config.yaml
model: "multi-label image tagger"
dataset: "rendered dice on a table"
train_examples: 145000
image_size: 32
crop_scale_min: 0.8
horizontal_flip: false
translate: 0.06
arch: "squeezenet"
norm: "batchnorm"
activation: "relu"
depths: [3, 6, 3]
kernel_size: 3
stem: "single"
widths: [128, 256, 512]
num_labels: 18
init: "trunc_normal_002"
optimizer: "adamw"
lr: 0.0017
beta1: 0.9
beta2: 0.999
eps: 1e-06
grad_clip: 3.0
steps: 25600
batch_size: 512
epochs: 90.4
lr_schedule: "wsd"
decay_fraction: 0.2
final_lr_fraction: 0
warmup_steps: 1280
weight_decay: 0.2
Rows from block 2 of a small multi-label image tagger, named by matrix and row number. Rows with one number belong to one channel. Each number is 128 + 32 x the weight over its row's rms, rounded and kept within 0 to 255. All counts start at 0. Numbers have three digits each.
After each channel's rows are labels from the 100 images, of 14848, where the channel reaches its highest value: "lies over" is the class under the peak. Only what is clearly more common there than usual is listed. The data: rendered dice on a table.
# sq0: squeeze pointwise conv (model.blocks.2.sq.0.weight, 32x128x1x1), inputs 0-127
# e10: expand pointwise conv (model.blocks.2.e1.0.weight, 64x32x1x1, transposed), outputs 0-63
# e30: expand 3x3 conv (model.blocks.2.e3.0.weight, 64x32x3x3, transposed, each kernel summed), outputs 0-63

sq0.31:128160109086124137097142144149113103105170169156144148120159165107158103174105142110113139157134133143131130093144132135116071151215156177158127129147130160082096115133132171125129068126139112138132093089091082065115115097179098092085152127137109112141156130089141226111174120160191103101144077159140092163121136171147173148236096097122140071077086144131069146113156111100175093135120
e10.31:130136121084124127123085052087116109110098102157076126111115118156126107129120082095132148116067146077123127156126092086070128103130139146187074122082126196115150119117109112084165081099052099
e30.31:141065156112143170191095141119150164129088110123198121131139154103100132147155103138157198119135167155140080093115148104157136163128117109099104166086134205157118154063136084122151104077135179
lies over: die with six on top; die with three on top

sq0.5:171149129138156058147151129123144116141115160131114048130146077044136205144050121152139109143062143148055104118156127127131087118126146114086131154123168147141064110051132136103094097122204113107158173072103112140133094183127216149179137097162134127146134111133120150160120127091132128140049156144107160139129088161126156112147127127132137120125134107149097135128103149134120132213120
e10.5:098149145145118118105111123132125149076135160161127085086123078136078156117167181116071198127117084166108128153078119088069126109065123143127177126157188136089115054120179102131116132139110135
e30.5:169112139116155113147117093143106160083086140100132114119126118229129129152106140142110133115106131167110139128112053119124125112188220035137142126086110162149080113123090155115098091147106145
lies over: die with five on top; die with six on top

sq0.3:099151141139160102123196109147086091139142119116124169160122102134119151137124145113121154071065124163038092091173124083141158138153139106147181160129105136203185146181084130160103152137087118172131088255143158135146103152119173134109122113122109152164139147160140136156154067084144123064100145142116118105151097137132121132146125158122118142108099147129057123139135115149093222153129
e10.3:100188129109135139122172181121104142064138067113116139161124095106108120111157133105122147112216093135166127141202122114096127100107153209138170121111154114100072181123133079132151110148169140
e30.3:102095077094101106104084088107099121131229108153123115112176110150133106132123095129128111136079102135145160135108134097104138092064205039159106147100110136114111116127091135102091148098126178
lies over: die with six on top; die with four on top

sq0.11:139112107118114253127173127150160106149137136164202180114123139120113132133169147148130128100169138119204134144026127155120091145141126137176147112123082126139127118068153144115146061159061112126120117195120127180171129107109162094126130118210141110134124127134128127090116114114109109093168145136153115114161200125132133129135127170136086133074192132124084109141112114133098117047151
e10.11:158174143123141080095154153126148120167095129081125120154128129073130119143080086109255085151116103099134127118071142106103127124157106096115101127134144137103078117124075123110199112079121109
e30.11:062105112117092128111130137095101105092189126139140111133082130178085121085123105129106131104123136080149154141090103137105103136168030215096090095116163122136139118135120124126132059098127190
lies over: die with five on top; die with six on top

sq0.27:107129161123099120087154158156139114128110142117140140078133134159144122145175165159116120159141188140130142129139129113143122101121147122139118104078119107109124113138154088082125104110135163166163119106125106143128160094107106097100154184137123151087087110084057086123123131038056095188145146083104136183172116123065079242117159138144142115118085085109099129130245092092122102157111
e10.27:127122127131060066099092145114143112085151110097095114107110168171126097116169096112142115162130172082127127086074096102142125108098075113193082123189104064108128135105098141177123130162105070
e30.27:133137141126128141144133136133135080125119136121221115115101144129065070089111163053072207109161120101109147094115128034126101119134130107101120123142176103073113113078108103136108133115104110
lies over: die with six on top; die with five on top

sq0.18:083084143047107124113134122132130061112110160132135115140062126136096083109099106107135098123125093082124102144109128129108128115126123120137139115128089158109143173132130144134133116109080130095137134113148158157062087049160135129086088132154148100153115201175154184195091187165144099119127113150098122155113165121065164188120126141067162117126069121164073193067192128106159109132081
e10.18:123117092106144120121100124224158123097066125117096151080122104126101095152114119097119095084072109061126127082120119098061126185112159152112097122135078172114125137125094113110139157059098162
e30.18:105171166147100165170175157100148093094136187077178129118112160108093140119146117127132169091085144171128074071094112110120127113124137105068092163201130158138105138132169126151134167131054114
lies over: die with one on top; die with four on top

sq0.19:102121103099117135104129064095111165142120124133133125137074136121102135108146156053098087125126134148136158162170127134105131111201146122148153181138121160120068074120156067069042142122119069135144143111162136113079176061098121160209192165138153060127155106161106111104131092115103132130171161144077063153167113148117134154169126162083160098129132112106097130179127133113177132134088
e10.19:090096097117170102092129116128102114119097127142132042098113120081084066110186059118113092133134121142087128110126180134119124069080135166122133111072106122149094081106120140107165057144161114
e30.19:150113160123143137163110125097180135152101102175181109125110104095077156139111106128138149121132135120149113124072141067128073133096167122100130111071151211115090116130082114096117073053197142
lies over: die with three on top

sq0.25:129091126138112129108153084144159131115141101090114129117176143136147212148100103128138082152163111064147127134107131122098099078115107156129078108146125138096159084146087148153158112095168096122184144112066103114175076208117129183121148146106093156154102196157067111143169148105078117160081172216136116201142117122138118095093125090144094071104108137082120169092104098166118139141164
e10.25:159166042128158138133107088091108121104111088097116106109117083109155142094090107124090169100120080092183127123111091093118126082156223062144108121109144117073112149110073129093108122133126123
e30.25:158102117118130107183079101196086145106109085127123179137119097161097125134109122185134169158097123090122118153123133124120095150198145108118121165071098075128096165105087160115116054145149060
lies over: die with six on top

sq0.17:169157110162131127129110097103130132105112120154110120109136121109128094125095084143116128142130090162115140130145124151166131064139145128136146135110123129109138070108129114165100122093138147212120165128031140145109037126065121149158143128127133097176079184116180115137179125167181086127150166197154123144039139143130181059128076107144112102083115141164083157190049133099125137123137
e10.17:120119138041143128095143079098105133118130116092140011074125216115113144130140071131136133099111074129114126085099141129146127117143104133166131125118146057079090120127139124134131109163156112
e30.17:142136120134068131123061120140091123117127044123101170091101066113096130087070094144113133146123111098058175108100139185137084099124121111134108120103109133083092130070089131104145071112112163
lies over: die with six on top

sq0.12:101090180140125118140173140149173141179133117051168160084162153147153174158131125136107115190181150109162145087105128139095131136138076129156101138134108108084168123197133086082142159118163111112158119167109133163117130130161134181102145113125063104146154136127086115148115135119137105178090174120089088172172134206121140123117116115077167227081089143087111135105171157197105111139097
e10.12:164176137121131127156077067127085118113102098080136107172111095080153112086098098089100161124104097081198126121142095100108126139156151056143124120085152132124087149107060114077157123073117119
e30.12:112149152104151089176128077165102139104164106111134106121147111150094124109087163124111161116082115088140138125132143082119147134213122140121114089106130029110118126126099109095117107090158018
lies over: die with five on top; die with six on top

sq0.1:091093115110133122078133071149135170104136057093123135081140150118124114111159105106144123166155118067149151158081128132140132119144070114125052115136095124144149191134137113108163113086164133066035101121106087160126136189184125172092076180105089110073171104143090095172136056144138109169137126113124120088177138114132099125104171084136124124089077121097063100104122102148091131153134
e10.1:159129148210138107134095107121120082118167124132182035122124124106169163114135069078090152120162126089150126162134117115155126140119184139119140127093095056134133087127074081120135131073103159
e30.1:133130088110203145178177110145096091149134123128061118128139126132199112118092157159122110149097067115140131152132144135141083150196101136151120083105122077066151095101131117110146105098203088
lies over: die with four on top; die with six on top

sq0.21:135123131121105130145012132090158114139105131116039133099124093097119067114144136145158139190170127174140110171142128249137131115125138118130158112140170110131069134161101127139080089093204138106132116066142142154140126134111077140161126133129117118170127096134119116145138117105109136111150133139140148107156245149156095112138143134136071152095131142115082115146119132147086215119127
e10.21:093075118132161117177173162105134145079129125128120121074131124107094090111145121121166179068087057121164127121106130087128123143155138131123060125156053121076074164102088152149081132141172132
e30.21:136112112136108099096113118140116133144106103102093100121113119021129153108115110130129107120161129146128111118126128100111079148188163156106095135091147118153114103071141111107255089090113145
lies over: die with five on top; die with six on top

sq0.7:062063091171124119092156160110160074098152137104127135077101135128134137076113118136138155165136109135127089172155126129098106132098104118107126085155102111128161200137132140119130075110159147111092100109144128135199120073106106171078083176111103179126153106129109128136035127119158111141140183139161131081152120136097084118094134089204124071070107105108085097175125125092174120152206
e10.7:120152171146110093088121107133134105107138092113088085087134126150144216098123099115127108112086123082158126175064094108112125080119210080130039118130091099104106180116101149129119145135127140
e30.7:076116089161126154101159086057112054120120155131115160150137168105195159166138155052132160079101147141098102101146105118084088092112156103169135141162145148103108131133152131158117187129111176
lies over: die with four on top; die with five on top

sq0.26:137161131119099124133029135074033133151145136083110033135125240165122140118149122148136127122150136185165116070182127101161090137154131131060142147140145116116163124050131097115208133136061110150122140104126129140129136134124048136148115143187148106143120125170096140179143107123127139131120171147086138094129086142129135119141122147125138172128140132126078098165122139165126172144133
e10.26:179061130103116080094143160130073130125109087152124143127131101108246126133183147126145089120106114173071127111149123117158126142102133161120102121127101137108104046114150146111055121121141099
e30.26:140154118122112118108155096154088106255028116102121095113115146085143116141135128107107149137133140070118167126141170125138125109076222164149143133134120138115129136126100149102109129125115157
lies over: die with five on top; die with four on top

sq0.30:120093139155123119084150162149173151082073108098140146119115150153090095115061064129128140136118039148121143110128126116147117053106117111138106142113088113128135123132151120145141099085143138164067098133094131114126122122142135169063077130104109178141136161136165179138099118182182176145110122130151200092066111160135113075145113121129062168096068116146057165188084106088158083153134
e10.30:096148156093055104080100099129086128096141091132136071118117169104161111106112154100110115076077140105148127126092114049089128087099117082135126125070153174100173139117107118110140067084086121
e30.30:120200156150165148180157121103093158101125135111030142130111136125193134083122164144185124112127107133103092091102121205137137132183093131119151095151143146075073097128116107113133127095173132
lies over: die with six on top

sq0.24:165153070135102123132124115114076148088083146157089148139131103120126142094075093091061125068077068148100159125136127126109107102131114140136072155102133175038082077119167092088069139108095090109092082131108138043165162090069140096125139157131144105121104119130116188135134094079113173114147062116081123101094140142087157094144158134150112107112084159174122112120083155137162130144142
e10.24:090088134116147123115154119100091098084131128136175112173120112129082022144116054124105116154128156120066128135146132138114127094068112100120087122084105104083158103137117121160150042138121085
e30.24:172085119139179146088079112102175099112142091159106083126099122103098141085115127109131081112164064141145154108101147117119116147123092074166135161041128179122099136132098135052114137065137113
lies over: die with three on top

sq0.15:101114098083133128109148112114129123091156110140185048141147120094142118125135155146142127072121110061134123107045130070142082101161158119106095117110084126122094117073116116117101125147112105138122109087139120153133128156102151110116076070147242150121136136141124112132134116130140110067086127122135110082149058128121139118133153122143080141079165127127088059146101108195120036214133
e10.15:173116167140132108099161118135095136164133137108112135139125104142125155254085114114152146198062102091131129122095143130131128112107120046110160128124156145119085071118168139136105084111076112
e30.15:167110139134135129148134116119115102112052119133098104151108100228131155090102106138082099098180132140108118085071123140126139144121044142164080128122082097133110096099092116117063073111121158
lies over: die with four on top

sq0.9:106125145106154135112131141122115131135140114134139126118068106110082123084142145147138113157115102149126125148136126128094119156133150108129155135145121136203122177128148100067125108128124094104083089144184175124104191122174143117116089127131145192093190054194102156107101075177169186138111107078134174054153127137128049114168207202086124133134119110159096055167122162152131142117087
e10.9:106118121103073086073094146101116104156079100106159112122123188129108061125153162135106061106131103182085127114103151112115125172089052130191107118143117110076182112102146096126137132141146086
e30.9:142155149134125114069103132079096147115134096137129115058067082138124062060100133083046146105152092105084121124080108152137105129106127129081078117102180125088094123101102115104129133091152125
lies over: die with six on top

sq0.14:093117102150141135064118047133132161093081095114127150094068128130086090069163098059113147147131091091121196157114127135129081107143096087151105098110054131109137125144142088147122110088113094093060124130091160112088098151164140178180149164160128092144104145149116124182132129104109082163154173103128162140092136106126125116090103129076153134063083137085097135109092185187112117146079
e10.14:118111090116175143133144160116047090069159055092208155119132128072134095132127095128114136141114104131126128075127194115175126089123138122087124124083118093122063097124117116128143078133087104
e30.14:130090112125146134160080150147090140084135098135113143135133103113121126049127059141124039117089079113133153145124115127118133158106057083162149096130075120053155087105115093114115106072146107
lies over: die with two on top; die with three on top

sq0.29:121082141147131118060122083120129176146109124125117139092098131133092122062147080118156113132114073097110170140108126137118094095166065072141137086129080118106140126131135155177125084056119114097083056144072078095157116166098105116099083188126128120055076129069088165116109113102053154180165135161102150112121127126061093116135105109138131143092128124089114103062121120090149103155135
e10.29:098124101172107146093103136096045105130202083149164166124127105135140126129107135119127102154089205123133128114094153085166129133086113072102107130135102101138171059127120123183136106148050120
e30.29:110090122109147131185142112127129102136118098128105075134155097128117144102093149141122041137080101096171155145120128133127146201124073140177155149067078086042153094130111095096102127154093121
lies over: die with four on top